config = dict(
    width=160,
    max_precond_dim=1024,
    weight_decay=0.0,
    adamw_weight_decay_other_params=0,
)
Rows from block 5 of a small self-supervised image encoder, named by matrix and row number. Rows with one number within an expert belong to one neuron, the router's apart. Each number is 128 + 24 x the weight over its row's rms, rounded and kept within 0 to 255. All counts start at 0.
After each expert's rows are labels from the 100 images, of 14848, where the router gives the expert most weight on average: "responds to" is what is common among them. Only what is clearly more common there than usual is listed. The data: flat shapes of many kinds, plain or patterned, on busy backdrops.
# router: router (model.blocks.5.mlp.router.weight, 32x160, trained with AdamW), inputs 0-53
# up: expert up (model.blocks.5.mlp.up, 32x160x160), inputs 0-53
# down: expert down (model.blocks.5.mlp.down, 32x160x160, transposed), outputs 0-53

# expert 31
router.31 [ 86 122 112 111 164 133 143 173 132 138 131 108 137  92 146  94 160 108 145 126 138 149 168  99 131 150 143 139 123 108 158 102 181 150 148 129 110 154 184 143 107 109 139 130 151 138 131 164 159 161 119 166 120 153]
up.0 [158 123 135  77 132  94 102  90  96 142 126 142 142 125 159 145 114 134 107 144 134  60 142 102 133  98 148 145 129 161 125 127 118 139 150 128 137 137 127 156 160  97 127 107 181 111  93  99 163 134 131 140 162 129]
down.0 [123 129 149 116 122 112 139 121 126 162 132 171 146 110 174  64 113 150 156  95 130 140  99  77 107 143 127 134 134 117  97 117 142 128  58 166 105 139 136 101 119 133 129 127 115 136 136 136 162 136 156  85 170 159]
up.1 [127 137 151  95 161 107 113 185 141  90 107 117 134 119 112 130 133 122 152 141 100 100  92 114 164 155 125 123 123 130 145 165  96 114 100 116  84 148 139 147 104 124 133  82 101 110 162 127  73 113 126 156  94 143]
down.1 [ 93  70 114  96  94 137 128 154 102 129 137 151 145 176 118 142 129 129  44 131  93 160 151 133 122 129 132 111 173 133 113 128  94 130 116 111 149 115  94 192 153 147 115 146 111 153  84 104 165 127 137 159 148 139]
up.2 [160 117 149 126 131 156 178 124  84 126  98 129 173 162 123 150  98  90 136 140 132 132  64 128 166 144 136  84 128  88 133 142 139 100 147 114 146 119 138 111 138 138 158 146  89 101 103 155 139 121 107 106 133 123]
down.2 [122 132 167 136 127 144 127 141 143 115 125 122 100 140 177 148 121 117 131 155 156 135 107 123 119 126 117 145 103 138 131 122 146 180 120 114 134 163 123 149 104 104 146  87 117 125 158  96 115 174  94 149 102 111]
up.3 [172 105 107 129 109 151 127 140 156 108 143  93 156  80 131 139 123 140 133 118 117 130 120 141 129 128 140 149 124 125 137 118 138 127 167 159 138  88  82 107 159  78 135 128 126 151 129 154 160 116 130 150  91 128]
down.3 [ 96 152 118 162 121  96  98 142 152 134 131 159 140 101 146 125 128  84 124  95 113 118 110 113 137 120 118 101 144 121 168 107 136 147 155  93 116 129 118 120 107 154 112 155 146  86 108 154 147 111 144 112 100 126]
responds to: count: one; its colour: black

# expert 10
router.10 [ 96  65 120 133 142 108 137 133 122 162 150 130 127 131 106  86 125 131 125 129 162 148 112 123 148 114 128 124 129 129 155  93 144 105 138 145 161 128 106 119 111 110 152 129 127  92  81 110 131 166 153 109  97 144]
up.0 [118  94 149 112 172 149 115 145 109 113 172  97 150 146 143 117 150 111 194 107 167 118  81 135 122 154 117 115 156 145 140 118 143 112 119 133 161 121 150  99 145 143 117 115 121 128 115  87 168 115 170 112 118 185]
down.0 [120 113 134 118 165 128 165 122 122  78 121 130 141 145  99 170 141  95 111 129 118 117 154 147 158 102 157  93  99  95 112 101 129 120 131 137 137 126  87 137  90  92 172 117 138  98 126 133 151 107 147 170 141 132]
up.1 [111 156 134 137 124 111 142 108 106 184  88 123 133 118  96 127 150  84 111  82 120 166 113 152 173 122 141 141  64 118 119 142 154 164  84 125 119 165 154 132 126 140 107 107 129 157  81 154 145 129 152 142 145 136]
down.1 [ 89 160  72 117 106  95  95 112 119 137  91 130 106 117 146 126 125 135 155 111 123 149 142 140  94 149 120  94 126 121 157 154 158 142 111 144 105  90 158 124 140 153  95 113 105 146 141 141 141 172 106 130  90 129]
up.2 [124 119 167 140 148 130 120 139 128 156 124 118 142 152 116  92 135 118 132 136 126 124 144 155 130 146 135 119 135 105 103 138  86 174 122 131  92 111 157 135 140 106  80 132 152 144 172 103 131 119  75 128 138  92]
down.2 [138 118 124 143 126 100 145 147 124 157 117 148 120 121  99 117 123 126 146 128 128 119 138 130 146 130 113  97 155 127 123 113 144 111 128 119 108 146 160 114 160 123 105 154  57 151 132 142 135  83 167 168 124 151]
up.3 [ 93 128 153 111 109 131 145 150 174  85  73 111  73 166 141  95 161 180  98 143 117 147 119 124 119 127 129 129 122 123 143 105 136 167 187 153 123 133 153 117 158 134 155 128 127 105 119 137 107 111 106 161 153 114]
down.3 [119 156 129 116 112 132  81 113 107 106 103 103 120 118 142 137 124 127 118 164 128 148 119 117 140 147 115 119 137 135 160 131 161 117 129 171 167 114 135 133 116 143 137 125 175 105 115 165 136 138 159  97 113 202]
responds to: white shape

# expert 15
router.15 [ 96 127 114 155 122 153 157 171  80 127  74 131 118  99 169  80 139 104 153 131 132 119 147  94 105 127 137 142 157 151 145  80 163 135 156 115 129 162 138 139 116 123 144 127 149  87 191 172 176 170 106 148 116 176]
up.0 [113 138 153 148 111  97 101 102 111 148 125 111 124 142 103 135 139 112 142 168 138 142 155 113  95 115 115 144 154 140 103 178 119 114 154 120 117 134 137 126 149 109 130 139 138 129  97 105 138 105  89 109 136  97]
down.0 [ 89 130 115  91 156 172 103 148  37 120 100 125 115 168 114 184 134 118 120 110 155 139 112 111 135  90 154 162 126 113 149 158 142 156 138 119 146 136 159 163 142 110 152 119 143 147 161  87 139 123 123 155 143 131]
up.1 [108 109 151 135  91  95 119 132  87 162 126  95 139 147  83 128 159 119 112 137 147 159 129 106 159 137 142 124 131 146 106  98  94 144  88 126 114 149 139 160 121 110 162 143 128 130 113 137 125 116 139 121  86  42]
down.1 [100 130 134 154 169 108 152 139 123 106 120 120 170 110 141 176 125 104 121 141 149 125 123 149 133 122 125 118 128 122 104 142 111 105 166 113 133 124 137 132 122  93 132 119 127 128 159 162 163 121 159 145  90 149]
up.2 [143 135 109 134 164 130 174 128  81 137 152 117 130  97 142 128 148 119 114 100 106 148 146  90 134 154 136 141 106 121 118 132 155  73 105 110 110 133 125  93 115 168 162  94 141 152 112 145 154 118 132 105 128 162]
down.2 [117 105 141 144 104 150 102 128 134 128 127 106  97 137 120 140 127 115  87 104 174 138 136 144 127 174 137 144 109 161 121  79 119 100 143 120  91  99 128 154 121 160 157 161 148 151 148 165 148 153  82 148 100 143]
up.3 [106 117 169 111 158 143 139 108 137 169 154 119 105 154 119 104 130 133 140 138 113  90 109 145 144 114 143 129 119 106  93 139 129  91 123 122 129  98  92  97 118 179 127 144  83 140 108 138 144  89 132 139 111  87]
down.3 [115  99 126 126 158 127 147 116 152 128  64 150 129 159 116 122  92 136 174 154 111 103 158 101  73 136 100 106 133 122 150 174 111 135 113 106 119 122 131 129 129 127 132  95 136 112 152 121 129 124 121 145 170 124]
responds to: count: one

# expert 7
router.7 [137  93  89 165 142 133 144 143 151 107 108 106 102 107 166  84 139 137 166 121 112 121 131  77 120 145 159 143 153 123 157 109 137 115 175 131 161  93 100 140 122  92 131 108 125 137 105 162 123 157 152 151 137 159]
up.0 [135 103 125 131 119 119 131 143 114 107 172  91 120 125  97  84  98 143  92  78 175 112 138 125 136 114 156 127 105 152 121 145  98 124 107 160 130 137 120 152 132 123 162 100 163 143 137  95 153 117  98 120  76 130]
down.0 [134 142 116 152 147 121 104  99 132  73 183 100  78 118 171 108 143 118 155 114 118 104 176  95  90  72  84 131 162 150 131 104 110 113 125 134 144 122 132 146 127 155  98 144 131  99 114 152 122 142 149 121 144 142]
up.1 [143 133 161 103 116 129  83 110 121 159 117 151 110 162  86 174 142 137 139 111 125 119 105 139 109 136 149 126 143 123  74 136 177 159 123 120  89 104  96  96 147 137 162 118 110 111 134 121  91 133 126 149 166 111]
down.1 [111 112 108 158 112 136  83 105 147 100  74 151 140 110 126  96 152 165 128 117  96 170 128 127 162 148 145 124 108 141 148 141 109 111 139 136 108 135 186 116 138 137 146 156 123 103 113 123  88 116 142  99 154 145]
up.2 [145 152 131  98 119 132 135 111 150 118 127 104 103 152 179 108 106 106 191 116 118 118 114  91 170 129 107 154 109 138 105 110 162 103 152 182 152 132 102 101 106 129 144 180 131 119 140 104 125 151 124  48 102 122]
down.2 [117 112 138 147 106 145 107 104 123 156 103 144  89 152 137 125 137  79  97 176 177 118 121 103 126 145 163 138 133 101 114 160 117 137 106 103  98  95 128  93 104 127 109 136 172  88 159  82 160 103 132  95 117 117]
up.3 [ 89 115 116 134 149 146  66 108 107 165 118 145  92 158 112 154 134 161 122 137 106 173 119 137 165 162 141 152 118 157 141 122 147  98 134 111 117 151 106 142 149 140 167 139 119 116  92 141  90 156 175 146 135 105]
down.3 [159 111 148 146 104 180  97 108 107 138 125 154 138 146 140 120 165  87 129 123 144 127 121 107 130  96 164 158 126 129 125  88 123 114  84  98 107 150 140 106 127 128 101  81 151 103 154  67 151 128 140  97 137 106]
responds to: white shape

# expert 16
router.16 [142 126  95 143 140 138 135 160 130 135 110 108 139 102 118 110  96 106 155 127 154 153 173 101 143 123 179 117  72 134 173 132 156 159 145 163  99 110  91  85 133 124 191 150 170 128 135 178 177 141 163 103 137 151]
up.0 [102 164 104 173 120 144 120  76 182 154 119 116 156 109 172 140 114  95 100 126 148 131 117  89 156 107 109 132  90 109 107 120 157 113  92 135 121 125 151 143  95 135 128 121  87 143 135 132 151 132 112 110 134 134]
down.0 [133 150 111 131 118 116 138 141 185 112 113 173 113 140 149 125 128 110 163 123 106 131 116 127 121 153 164 161 134 129 138 162  99  75 116  86 164 167 102 143 130 121 145  75  91 118 102 135 117 160 108 101 118 125]
up.1 [156 107 169 138 148 111 100  76 130 164 150 101 130 158 121 130 141 131 122 136 118  91 132 134  86 128 167 152 128 137 100 116 123 151 147 134 144 124 114 139 133  81  83 144 101 158 217 121 116 143  79 133 150 119]
down.1 [109 110 112 148 155 142 179 112 118 121 152 160 102 117 114 148 109 118 139 121 121 104 110  98 145 120 126 146 113 131 156 114 163  97 189 150 138 126 139 140 107 107 113  83 104 144  67  87 154 111 129 119 120 135]
up.2 [151 169 122 127 120 148 146 113 133  81 146 153 140 108 101 116 130 157 135 128 140 146 107 125 142 132 102 110 135 146 128 141 161 134 155 175 156 119 116  84 126 134 145 103  99 123 115 153 104 112 156 122 140 117]
down.2 [104 138  91 119 151 135 164 125 113 109 121 165  89 138 107 172 115 142 121 159 159 170 134 163 109 154 137 125 183  91 126 149 124 150 144 169 141 129 143 162 139  98  91 103 107 180 116 113  86 102 157 142 112 165]
up.3 [158 139 186 131  68 176 104 112 126 124 151 144  92 123 111 135 109  94 142  99 153  89 128 131 132 115 143 155 156 176 136 139 116 146 104 105 123 114 124 130  90 120 144 150 103 155 100  88 156  94 174 154 117 138]
down.3 [119 149 140 126 138 156 158 113 131  99 118 123 139 162 145 148 172 117 101 161 135 109 146 127  88  84 166 148 126 159 141  74 167 132 102 119 107 141 149 137 104 122 124  94 127 158  80 131 119  97 130 114 148 134]
responds to: count: one

# expert 22
router.22 [115 154 115 145 107 137 103 103 124 142 134 120 126  84 137 102 122 136 142 130 157 159 133 121  91 155 141 147 125 128 109  99 142 129 136  80 101 149  74 127 146  95  76 125 144 107 124 140 129 179  98 106 122 188]
up.0 [136 154 100 144 138 101 133 144 162 146 115 183 155 122 166 108 133 135 130 172  96 136 120 110 128 148 114 123 122 120  98 134 119 118 115 119 151 133 115 108 119 107 125 119 185 149 132 137 128 123 117 119 143 128]
down.0 [106 107 150 104 159 102 166  98 103 128 108 133 115 103 152 135 154 172 127 103 113 168 123 132 122 189 120 126 140 105 126 152 137 115 106 126 152 118  97 112 138 140 148 156 159 137 123 106 175 160 152 155 151 122]
up.1 [146  67  97 110 115 141 155  85 133 171 152 105 113 126 111 105 124 101 164 115 140 110 110 103 102 122 147 119 132 129 146 115 114 120  61 116  93  93 102  93 111 145 118 115 139 136 124  90  97 170 135 104 122 135]
down.1 [151 102 120 125 115 162  99 146 101 113 123 132  99 145 159 114 123 108 166 139 100 160 143 115 126 162 110 120 113 143 141  96 131 120 156 149  83 187 134 110 156 124 153 138 134 133 166 167 139 104 117 106 130 136]
up.2 [110 119 153 138 166 134 126 115 115 118 101 154 119 142 126 148 127 160  98 140 140  98 113 118 151 146 148 121 106  69  81 156 174 146 111  97 109 138  83 146 119 135 155 107 160 170 124 112 115  86 117 116 168 162]
down.2 [137  95 123  90 141 133 136 125 143 142 113 118 152 105 115 110 154 138  88 122 153  76  71 125  90 153 156 119 143 101 104 128 132  89  88 143 141 156 177 127 157 119 102 115 113 146 127 109 113 120 140 146  94 122]
up.3 [101 139 126 114 135 110 129 125 146 157 119 144 118 141 128 104 159 169 115 174 127 115 106 143 140 133 121 114 136  98 113 122 111 131 174  91 119 119 123 143 115 128 109 113 142 113 124 141 127 134 103 163 170 104]
down.3 [141  59 113 131 163 112 141 138  87  92 120 120 114 115 123 115 145 124 113  97 130 160 135 125 118 146 117 103 112 102 137 162 124 126 147 150 117 123  80 137  91 124 117 105 179 100  99  99 130  98 103 133 144 154]
responds to: count: one

# expert 14
router.14 [113 152  81 147 171 157 121 161 165 135 101 100 161 126 113  75 130 119 164 131 150 139 142 132 132 147 171 146 107 120 130 113 181  79 141 106 126 153 148 121 132 138 163 100 139 120 123 144 144 189 107  87 113 157]
up.0 [167 103 139 110 111 134  81 155 106 106 149  90 144 145 122 126 151 120 138  97 185 166 116 149 142 144  86 118 136 121 162 131 120 134 146 158 130 128 145  81 172 153 117 114 118 143  83 107 114 153 112 109 166 157]
down.0 [126 121 122 140 138 144 123 154 119 117 128 103 136 111 107 116 134 177 141  69 133 107 127 133 126 131 139 120 148 113  98 143 161 121 165  99 108 136 139 105 112 153 130 146 121 100 167 132 138 119 128 140 174 180]
up.1 [121 147 138 156 130 132 110 124 177 129 124  99 137 118 115  89 109 135 147 153  97 135 111 156 134 149 118 106 129 139 126 127  88 121 111 136 152 143 109 122 135 145 157  97 113 105 121 122 140 146 129 133 129 161]
down.1 [131 129  90 130  81 145 127 123 102  64 151 101 135 143 114 146 107 145 158 134 170 130 117 152  92 132  95 142 163 115 166 165 110 160 100 177  95 143  99 113 140 160 119 127 118 107 133 127 114 116 136 118 120 160]
up.2 [148 120 142 137  87 125 159 129 123 138 155  84 125 101 155  90 110 109 163 112 128  96 149 144 131 115 100 120 131 144 139 132  84 138 120 136 149 116 139  92 145 114 127 124 137 100 150 140 140 115 114  95 108 125]
down.2 [127 189 114 111 144  91 147 138 138 158 173 134 135 105 146 123  78 174 165  80  90  97  81 132 140 101 118 112 121 104 129 143 116 124  94 104 156 139  88 110 113 141 159  95 150 139 120  98 153 148 119  90 144 165]
up.3 [129 116 143 135 138 132 145 113 125 176  79 148 127  95 120 106  90 161 134 122 123 102 135  95 100 106 124 155 108 117 117  93 124 161 157 162 123 148 102 157 168 116  88 136 145 156 164 122 162 123 134 116 115 106]
down.3 [160 140  88 137 137 111 118 145 151 115 145  96 127 110 152 126 119 100 123 174  72 121 169 103 155 110 124 116 141 166 159 146  99 156 106 139 127 131 156 149  90 158 165 168  93 108 138 146  91 197 149 138  88 104]
responds to: black shape; its colour: black

# expert 6
router.6 [140 102 103 146 135 184 151 143 134  97  97 115 101 121 135  94 120 110 123 121 141 162 148 115 118 115 122 103  96 127 176 118 167 130 126 140 138 119  92 137 110 107 198 116 134 137 138 119 185 148 174 110 149 152]
up.0 [125 105 170 140  80 124  51  99 112 143 133 123 158 124 128 142 146  94 142 112 176 145 110 127 110 162 167 140 141 159 158 115 148 119 103 157  84  85 118 133 113 111 127 170  97 125 126 134 178 170 123 104 124 145]
down.0 [138 144 111 116  97 136 154 133 173 100 105 125 124 123 137 156 126 147 142 138 119 141 132 124 108 133 110  84 153 108 125 134 161 123 147 154 109 155 117 106 120 100 150 117 146 104  88 149 126 126 130 114 108 135]
up.1 [115 150  93 171 153 115 114 113 130 169 129 184 106 106 166  84  92 149 145 118 123 148 105 122  97 132 119 145  98 130 137 192 155 128 128 122 116 148  94 130  80 115 176  94 154 114 118 143 140 123 108  97 137 151]
down.1 [113 105 124 135 100 148 121  75 184 143 133 105  91 149 111 121 171 127 128 103 156 148 131 115 121 131 109 139 137 149 162  88  98 150 115 147 153  78 137 146 104  93 123 153 121 112 143 120 201 161 131 104 102 161]
up.2 [108 127 166 134 123 149 114  90  92 141 126 114 150 119 103 161 143 126 110 167 119 116 119 182 141  95 115 162 158 160 122 108 143 125 173 178 143 139 163 127  92 120 109 145 116  97 143 149 117  89 126 138 146  99]
down.2 [ 82 142 135 178 117 148 111 173 129 106 158 116 113 116 156 105 121 127 154 139 134 159 139 152 137 100  73 137 122  66 130 136 128 105  70 110 110 111 165 170 111 127 132 161 178 136 116 132  77 144 133 102  90 127]
up.3 [136 127  91 177 105 120 121 118 159 136 128 133 112  79 121  55 107 143 134 119 125 181 136 143 129 143 105 127 133 113 167 123 140 134 139 128 160  73 148 147 121 105 184 148 141  98 138 154 147 163 115  99 151 195]
down.3 [134 138 129 104 132 119 116 109 165 119 154 117  88  89 152 101 154 120 121 149 119 191 135 132 121 163 137  95 132 136 182 110 118 142 134 161 141 125 109 106 110 152 115 110 147 105 124 147 163 183 138 146 100 153]
responds to: white shape; its colour: white

# expert 3
router.3 [132 135 100 150 150 137 134 148 124 133 139 125 106  94  87 161  83 103 141 130 136 157 134  93 123 104 122 156 146 127 152 165 154 161 112 143 120 126 142 143 138 110 190 124 151 141 102 123 170 190 158 108 122 151]
up.0 [101 116 129 145 162  97 136 139 135 143 208  94 162 141 164 157 138 114 117 109 159 111 113 112 154 149 133  96  88 136 148 109 104 171 110 120 107 155 136 110 114  95 127 135 150 187 137 124 139 138 132 155 127 106]
down.0 [160 140  77 138 101 112 122 145 142  77 153 129 144  67 153 121 142 144 131 137 110 154 138 114 158 117 140 119 126 161 106 121 157 161 154 121 123 111 113 174 135 159 133 160  98 141 146 125  84 145 142 134  78 126]
up.1 [ 76 103 121 136 151 125 166 127  97  77 127 161 120 146  53 118 145 139 104 100 148 150 130 116 134 133 138 121 133 101 107  83 189 128 138 165 156 147 151 129 109  86 157 113 117 146 139 106 113  96 133 142 117 147]
down.1 [ 99 150 137 135 113 120 139 122 167  97 113 122 115 107 160 149 138 156 128 168 149 121 172 103 110 120 162 103 103 148 163 124 127 111 114 158 121 133 102  84 106 157 143 151 123  95 111 189 126 122 148  91 110 110]
up.2 [126 118 121 106 120 158 144 140 129 123 101 123 126 130  82  73 141 100 145 136 150 147 115 126 102 117 113 131 109 124 157 139 119 144 129 164 132 103 177 138 167 167 107 187  97 141  98 139 179 100 125 125 115 112]
down.2 [156 163 136 134 140 126 173 136 114 177 132 140  99 164 136 129 128 113 163 120 108 149 129 137 143 128  73 142 108 146 125 155 132 149 122 131 158  98  80  83 112 108  90  87 144 137 156 139 142 100  99  93 148 141]
up.3 [134 143 107 123 138 120 111 137 153 113 134 134 121 116 129 185 167 114 130 166  71 116 175 106 150 132 118 102 137 137 151 153  75 159 151 110 123 101 129 124  99 132 114 120 104  71 119 116  82 133 125 137 114 116]
down.3 [123 117 150 110  98 103 143 130 120 153  79 118 117 121  86 119 150 138  89 110 162 106 128 149 128 147 154 159 118 155 117  94 126 144 152 163 117 148 148 144 169 129 119 153 124  99 122 156  88 125 120 164 103 101]
responds to: white shape; its colour: white

# expert 25
router.25 [134 129  72 165 129 126 128 144 119 174 116 123 137 104 125  89 120 134 152 115 110 146 141 113 105 115 109 123  97 132 134 122 160  95 141  96 132 143 116  96 139  98 151 111 110  86 121 144 159 161 129 115 168 126]
up.0 [134 156  94 116 119  99 157 121 149 155 167 146 115 103 159 134 103  84 143 141 101 130 126  85 123 139  89  89 102 166 117  89 132 147 122  91 145 139 104 124 135 100  81 122 137 142  99 135 126 179 128 159  85 158]
down.0 [ 96 118 126 127 129 115 116 140 146 110 142 116 131 126  79 118 167 160 154 130 155 155 113 118 104 146 131 136 126 137 185 124 154 114 145 160 135 102 137 132 151 114 149 125 135 142  97 173 103 163 138 122 101 123]
up.1 [119 130 129 148 153 124 123 161  92 131 104 150 157 146 102 114 108  56 134 106 152 126  88 194 117 108 141 134 110 111 119 122 170  95 136 152 153 130 112 143 102 121 146 115  76 163  97 134 153 102 116  74 160 140]
down.1 [155 120 134 148 117 125 112 149 100 123  86 100 138 123 113 172 143  82 121  98 102 109 130 129 140 111 159 155 133 141 124 126 136 148 121 142 136 113 106 169 131 114  77 181 141  87 139  83 191 127 140 105 116 128]
up.2 [125 143 146 112 134 146 129 152 109 102 133 145 128 148 122 147 154 136 115 142  76 111  94 153 126 133 143 174 129 114 131 127 153  96 138 134 160 107  99  69 140 139 176 141  63 127 130  96 168 109 144 146 178 121]
down.2 [188 139 115 117 145 151 100 116 128 144 119 160 140 125 168 158 110 153 130 132 147  91 109 127 114  76 132 125 123 125 116 109 124  85 147 128 118 155 107 109 130 114 106  52 168 140 120 121 142 110 159 125 149 104]
up.3 [133 152 134 122 112 114 141 107 121 126 126 178 155 108 148 231 129 120 136 110 100 143 155 130 115 103 125 159 101 137 111  89 144 111 132  89 129 126 131 175 119  74 130 142 115 159 146 108  68 141 146 174 126 132]
down.3 [107 105 103 140 125 130  85 151 166 121 131 133 171 117 148  90 138 134 138 136 127 131  68  99 129 116 114 138 134 145 103  96 155 128 141 153 104 141 129 105 159 145 116 112 116 164 155 164 142 140 131 122 144 148]
responds to: black shape

# expert 23
router.23 [157 121 100 160 119 127 127 154 131 143 121  77 119 113 176 105 111 107 171 151 120 143 127  58 127 123 138  97 105 130 147 114 117 141 148 131  98 152 114  95  97 125 142 119 172 131  92 149 150 167 126 145  95 134]
up.0 [162 155 118 110 115 135 137  96 130 131 147 120 148 155 123 199 182 142 100 132 112 120 136 146 164 101 103 177 111 148 142 103 181 136 155 114 107 142 118 109 146 134 117 118 123 207 153 114 104  76 128 104 129 130]
down.0 [128 146 124 148 129  99 124 118 155 150 120  98 126 167 127 147 123 114 173 129 123 105 100 149 111 170 141 126 127 139 164 178 140 122  86 144 110 163 102 139 125 132 156 114 139 102 147 167  73 151  92 115 104 198]
up.1 [125 116 131 126 152  95 139 144 152 144 130 107  90 105 116 147 135 185 133 122  95 149 156 146 136 113 143 118 126 143 130 105 118 144 121 134 154 125 108 127 168 105 161 122 125 104 106 150 114 147  84 168 136 125]
down.1 [138  86 177 133 119 123 151  94 115  92 104 123 160 123 123 147 144 134  79 173 120 101 141 126 122 131 204 111 152 104 133 142 130 107 122 120 132 132 110 141 126 150 100 131 119 102 185 120  97 122 135 115  97 133]
up.2 [111 172 174 139 170 140  96 159 157 146 111 149 118 136 147 141 147 145  91 176 148 115 124 217 149 117 141 106 157 116 150 180  82 119 132 118  96 146 145 133 120  89 139 122 126 121 141 117  88 109 109 140 137  87]
down.2 [122 151 156 136 119 107 107 170  87 175 118 129 118 141 131  87  91 122 154 124 117 133 155 113 103 123 149 111 114 152 124 120 106 123 119  84 151 122 133 160 146 168 112 130  95 103 138  82 111 179  97 110 105 130]
up.3 [103 129 111 105 120 126  99 153 114 121 173 157  73 121 115 126  95 149 125 141  94 167 112  79 176 111 118 139 136 142 151 152 152 146 172 145 149  94 142 119 137 167 116 170  77 112 116 139 126  88 112 153 135 112]
down.3 [147 104 138 158 134 140  86 143 106  57 174 118 128  90 119 120 116  76 144 144 124 143 127 140 104 130 121 134 144 135 159 132 131  76 144 159 128 129 137 150 164 139 171 109 101 128 133 146 129  89 192 127 143 163]
responds to: count: one

# expert 13
router.13 [106 111 138 137 113 118 136 153 147 113 137 142 118 113 137  55 141 150 146 160 143 111 159 122 100 166 127 168 108 152 140 124 115 141 128  95 132 122 138 149 100  91 157 120 152  86 144 160 131 171  87 152 137 137]
up.0 [130  98 141 126 131 105 148 116 129 128 133 169 157  91  91 139 152 102 129 129 148 128  93 104 134 111 148 153 142 123 114 146 188  98 125 119 136 163 124 146 138 118 115 139 175 146  85 138  70 108 104 137 145 156]
down.0 [183 125  95  88 141 117 124 161 116  96 132 112 164 135 140 145 129 132 134  65 106 174 135 108 126 132  91 123 113  84 116 140 143 116  99 138 134  86 126 117 136 136 112 120 124 132 147 133 131  86 127 115 134 123]
up.1 [124 158 154  61 131 130 142 116 110 122 125 134 133 116 148 154 118 139 141 145 107 136 112  94 153 147 146 135 149 142 157 126 115 157 117 113 153 140 113 141 153 118 103 106 117 166 133 115 115 121 130 108 148 139]
down.1 [135  89 146 126 143  86  86 102 102  95  82 155 112 127 150 156  98 101 116 142 155 101 105 111 132 158 133 121 116 124 132 137 151 141 137 124 142 130 133 122 152 133  76 118 134 129 115 136 155 123 116 105 133 127]
up.2 [123 125 127 131 158 170 129 106 122 123 114 174 131 143 157  96 133  97 127 120 121 107 160 131 124 159  88 139 149 129 137 114  90 135 166  68 104 134 140 139 121 140 157 162 100 140 137 127 165 116 125  88 110 140]
down.2 [114 102 105 135 121 132 121 148 124 172 124 110 127 125  93 110 149 119 143 100 138 114 134 146 121  78 121 124 115 119 100 154 129 162 181 103 131 181  93 125 128 109 122 113 141  83 149 119 148 127 122 100 176 115]
up.3 [148  92 159 124 166 159 112 117  99 152  81 131 115 176 147 100 108 167 119 163 102 126 125 146 143 139  99 125 129  88 114 133 138 120 120 126 134 165 155 112 119  96 132 126 121  94 123 104  78  62 102  90 102 114]
down.3 [148 115 163 156 110 126  75 139 175 138 116 135 104 124 155  99  96 142 121 131 145 102 146 113 109 126 143  87  87 158 112 141 135 140 114  87 122 100 120 120 125 123 102 132 131 133 141 178  97 121 135 116 136 123]
responds to: white shape; count: one; its colour: white

# expert 18
router.18 [112 139  66 146 150 154 125 152 133 112 134 145 135  85  90 117 143  91 154 123 132 152 153  86  90 164 160 145 157  82 167 146 119 133  89 118 113 148 122 104 168  98 157 134 137  96 135 154 129 150 146  81 156 138]
up.0 [168 115 101 108 149  74 107 132 127 141 140 177 119 120 181 105 104 139 121 181  97 139 148 104 117 136 173 113 137  85 136 195 132 132  87  86 139 129 118  90  96 124 154 110 169 154 166 136 115 133 146 112 147 135]
down.0 [137 151 128 120 158 119 141 155 177 103  73 163 121 148  96 116 155  92 124 125 103 114 154 150 117 152 103 143 133 146 145 103 122 104 142 133 136 125 151 141 131  87 135 151 134 156 134 135 125 150 127 137 106  96]
up.1 [155  93 130 144  92  74 192 152 145 118 105 179  99 160 130 116 136 141 138 172 119  98 147 111 141  74  93  97 150 162 150 121 114 139 129 126 181 121 108 119 136 173  82 167 138 152 142 130 161 165 161 117  95 132]
down.1 [111 118 102 107 132 152 116 107 128 105 126 117 159 141 121 105 161 158 133 100 151 155 146 135 122 143 171 154 171 113 156 122 112 118 157 149 119 157 104 132 135 108 149 117 112 145 129 164 142 128 173 142 124 152]
up.2 [141 127 184 147 141 174 129 169  69 131 104 104 114 120 105 110 112 196 137 149 139  95 123 151 118 166 153 119 106 105 171 139 156 139 150 103 103 135  81 107 124 147 144 126  92 150 125 119 102  92 124 109 144 130]
down.2 [124 126 139 155 130 110  91 167 113 141 125 101 111 153 125 101  81 144 143 140 189 126 140 173 137 145 122 103 111 158 142 142  70 120 164 144 136 131 128 106 119 130 140 123 141 145 146 142 127 117 173 113 152 101]
up.3 [ 88 132 179 145 146  91 124 134 141 145 112 167 166 184 123 158 145 112 122 114 120  89 103 122  98 164 130 132 147 118 106 142 106 148 122 107 116 129 107 104 155 178 109 166  96 132 113 113 128  88 127 119 109 148]
down.3 [126 132 107 122 143 120 154 145 144 125 130 126 104  79 159 136 150 150 119 154 107 141 138 118 115 147  92  93 139 153 127 153 130 139 121 137 149 129 163  93 147 160  95 137 134 151  94 167 122 185 150 153  79  94]
responds to: white shape; its colour: white